config.yaml
subsampling: 2
width: 320
residual_init: "zero_last"
beta1: 0.9
precondition_frequency: 20
adamw_lr_other_params: 0.00096
max_steps: 16300
Rows from block 4 of a small audio embedding model, named by matrix and row number. Rows with one number belong to one neuron. Each number is 128 + 24 x the weight over its row's rms, rounded and kept within 0 to 255. All counts start at 0. Numbers have three digits each.
Before each neuron's rows are labels from the 100 clips, of 14976, where the neuron reaches its largest size: "top examples" is what is common among them. Only what is clearly more common there than usual is listed. The data: tunes sung on syllables by a formant synthesiser.
# u: gMLP up (value half) (model.blocks.4.mixer.u.weight, 640x320), inputs 240-319
# v: gMLP up (gate half) (model.blocks.4.mixer.v.weight, 640x320), inputs 240-319
# out: gMLP down (model.blocks.4.mixer.out.weight, 320x640, transposed), outputs 240-319

top examples: the note A#; first note: A#; first note: D
u.575:151153117149142081167154143138149143128111126121125124125103143130140110115155153142132123126136180115145106142143105082147152134122161140162106093138136140157118137134095172139128124164104133140132146117120160140165095094115143139077168105
v.575:116139133076158108114130106153143124105143122111147084150144109131110143104122131156135087141126108096110123099133134142128094127139102139128160170079173173125091089126120086134135118149141137119131160164101142106144119102117154116081162154
out.575:110103138146150097107132128175135105111115132135109172136128120157163149119130067091162131108096101137158140132126153153129120135146093157119154150135139106109107151119116152090119132119097123085123099144137114095167137130101115069182121138

top examples: the note D; first note: A#
u.62:112120151139093105092130143105147132139155167135158139145188151117150130159062111124137169112100127095165134103111149174132082107108113138128134119121104158118118148136103117110155165111063124154118149171153146171109139109097146084165147144
v.62:139129138160123126149137103130134145098085125127144121128147117134138124156058136103094130133150099153123103116115139139095106146160157123091166138133163092146161067133138138120153126113125130111139125186138157142171111101138140132140084106
out.62:113137177120129151103135100110124123133082086181126200087098120071095137111141163140132075106121130117165093138121107155141150144101112128112158169138156109133120127118162123132121117104156153133115158120105128112109145155132088146079173174

top examples: the note D; first note: D; vowel: /o/
u.439:110130130122152131103082117143117131133128128134125136159187095121141127146116123165161112151158053147119157111148134144104147139106135151098102136070111119119121103120136116154173155134143150123128125126130125118139111153115142099126127137
v.439:115117129145138132076130116148129121117108145119148124132142078137118131123166153104148144129123135128141102114132100111140138124155113163192093125086126131122150103128114145128135155149108156116131100131134123115115188166122120150139126139
out.439:134083106067089149162148149117086147157152153129121108085118149116123152124155114070126156130138166136136064123152121133136097124087137161149091170148129138149114170140128122101093105117129120152103153131137136150132158131123118114137164112

top examples: the note A#
u.186:128146123131098099134165096121113145141125163134127161176167109090092139110064136105176142144137136099117120164105156141101123120125178149166094115096090157156118119129128166135130111168132116129105088123180128143118155129149107096101098158
v.186:107104138131081133166136107121127131115117150140067104114168132117142109118161148114171133166130128130111124139129139162127137128113130131161164129122134128149141166142127145100114095134124151111094103164124125119152102128128110125100084133
out.186:140157133100151118104116136108144087087141119082120112152127143148169094152161102125150121167168134102139139102138112118116146137124115150117114144141093091153124108110166120096114138189121095135103161142085157140162147105148149150140142108

top examples: the note D
u.337:130167125163152131135119163142170107114081122144116112149114096122094080120126110120126120113085133123094119147131158112158112125130089137120083106149122139144146134111110113136137138111133122137133101116156144153117151121158123091147170146
v.337:130135159099135128120144134125129141153135137157172113136049101122141161164144126132105128098136117137149170129122160161123155123147125113132153109110164119149132140146124168085123085078154113094116070136114169126105131094160140147083151145
out.337:109121169114098120128134107108129134147116122074132131125141148133109091097104148137173181116142089151145114126093131161117159113132196144096121132176116114103129137186142134123066135112129083086104114174169087138125161142157114108109095125

top examples: the note D
u.245:129126096137113130116070170140111125168128134151110115155118113109151113130134119140094103131181101116125135158116121136143141108113156104163150120125165132147123123131119095154139138136121089148145078127110122126190143104174134123154133176
v.245:097193146124114144119146140103105150118134172140121125101119084096136160113132115088112115109131136172160162116134133159078158082136108077123143112108097152132129112102146128165126159099152102132156177195150078125135090150146125125162137121
out.245:129133149117154105151095108105123125107186136142086143134179117145091095115107121144150060105128124138116128089130090114146107139131114124121134149114105118141156135133132118103104116167150133184130138132122103103172120150114115107104163127

top examples: the note D; first note: D
u.422:084169180132118121102129146113121127085112125154143129161152093099131179142115146123126146137132156106169151104132106152088137126112125148133153152151139148128106140109124123150171110149102175134119126167119143091188107143129115159181152144
v.422:169135156127144158141099115111155109162148102115143131117118103114155096112178098136118129135132123135117157110155131142116090128138126098143102139075138127121145091141149134100117112111163102125160182106156105104166133122096124149191128125
out.422:162086082106147187140112129154117111096124104135119099100115153151113119180145125158120143100129095092126138128156136124134152121177162139083143128119131138103109129112131128085117150132130075167161142137144092167101127146137129107123096114

top examples: the note A#; first note: A#
u.292:171113116167102122119089124127154133127127119130124120108089184096140079092137165072127126132140145130120100113115104133147134152117123180103142125128107126114162159158122119123092116129116101119093109165116109109132087121105107148144162138
v.292:119111158122164122152166118152158138117106134150138090119140122126138119094121154119153104095140107146083121141099132133132121140176152094132105157119104136127128147128111116109113109146102109119107132098111145131151127104128133133145112118
out.292:115182171128135103162106123125125155097140110142161089143117103140133173136115117128106078091092172100121094139156159165136142133174109141065133104087150092102109084101131109121174133137134100123120139150103136133130155111123129087137104087

top examples: the note A#; the note F; first note: A#
u.194:111125154103084137118143164094133137105147156109152164128138119141132176175187126132131141132171151102162172140120146119140085089150148129107154144121135089121184152118171151113153100113106138115127100141136137104098107129137141064102146097
v.194:135145145094110125125149139114110129121196129105110127109118110159114132142091114151149134118115138168104130081121111095131124118159104105127134171121090103120163122102093121173148113123159150119106149127130108090143136106132116076093133135
out.194:129176104131147126151114112099124173171122090168097168091141114161106099127121112091153099161131139091135078124087136145110191120143153158194121109066134110165136096115136146103127131125075136100138165148163114122131137120091094147125168167

top examples: the note A#
u.401:165067154095115152110168155154119122145153086121133127111118143123138126104124124174134131097131166106135092125113106125115109128126078104104118109110157148138150158099134153119134116132118110136143140148118127122121090127129141104112129109
v.401:175181114103104095146077144117090132139168126111101109091138113135131141105070105117138103149087139111105145127171149091127153108151144115156157119153160174066154130127140104072059075147115122150106133131101150144124078114105137099106118158
out.401:135149151119096127098108144099127118146108147148131107103112127149134151092180159119107073133136066124141137142154138108095139148157092153168077158103105124180113130104150120157126147142132092103149119090151128121072157102125100154179139101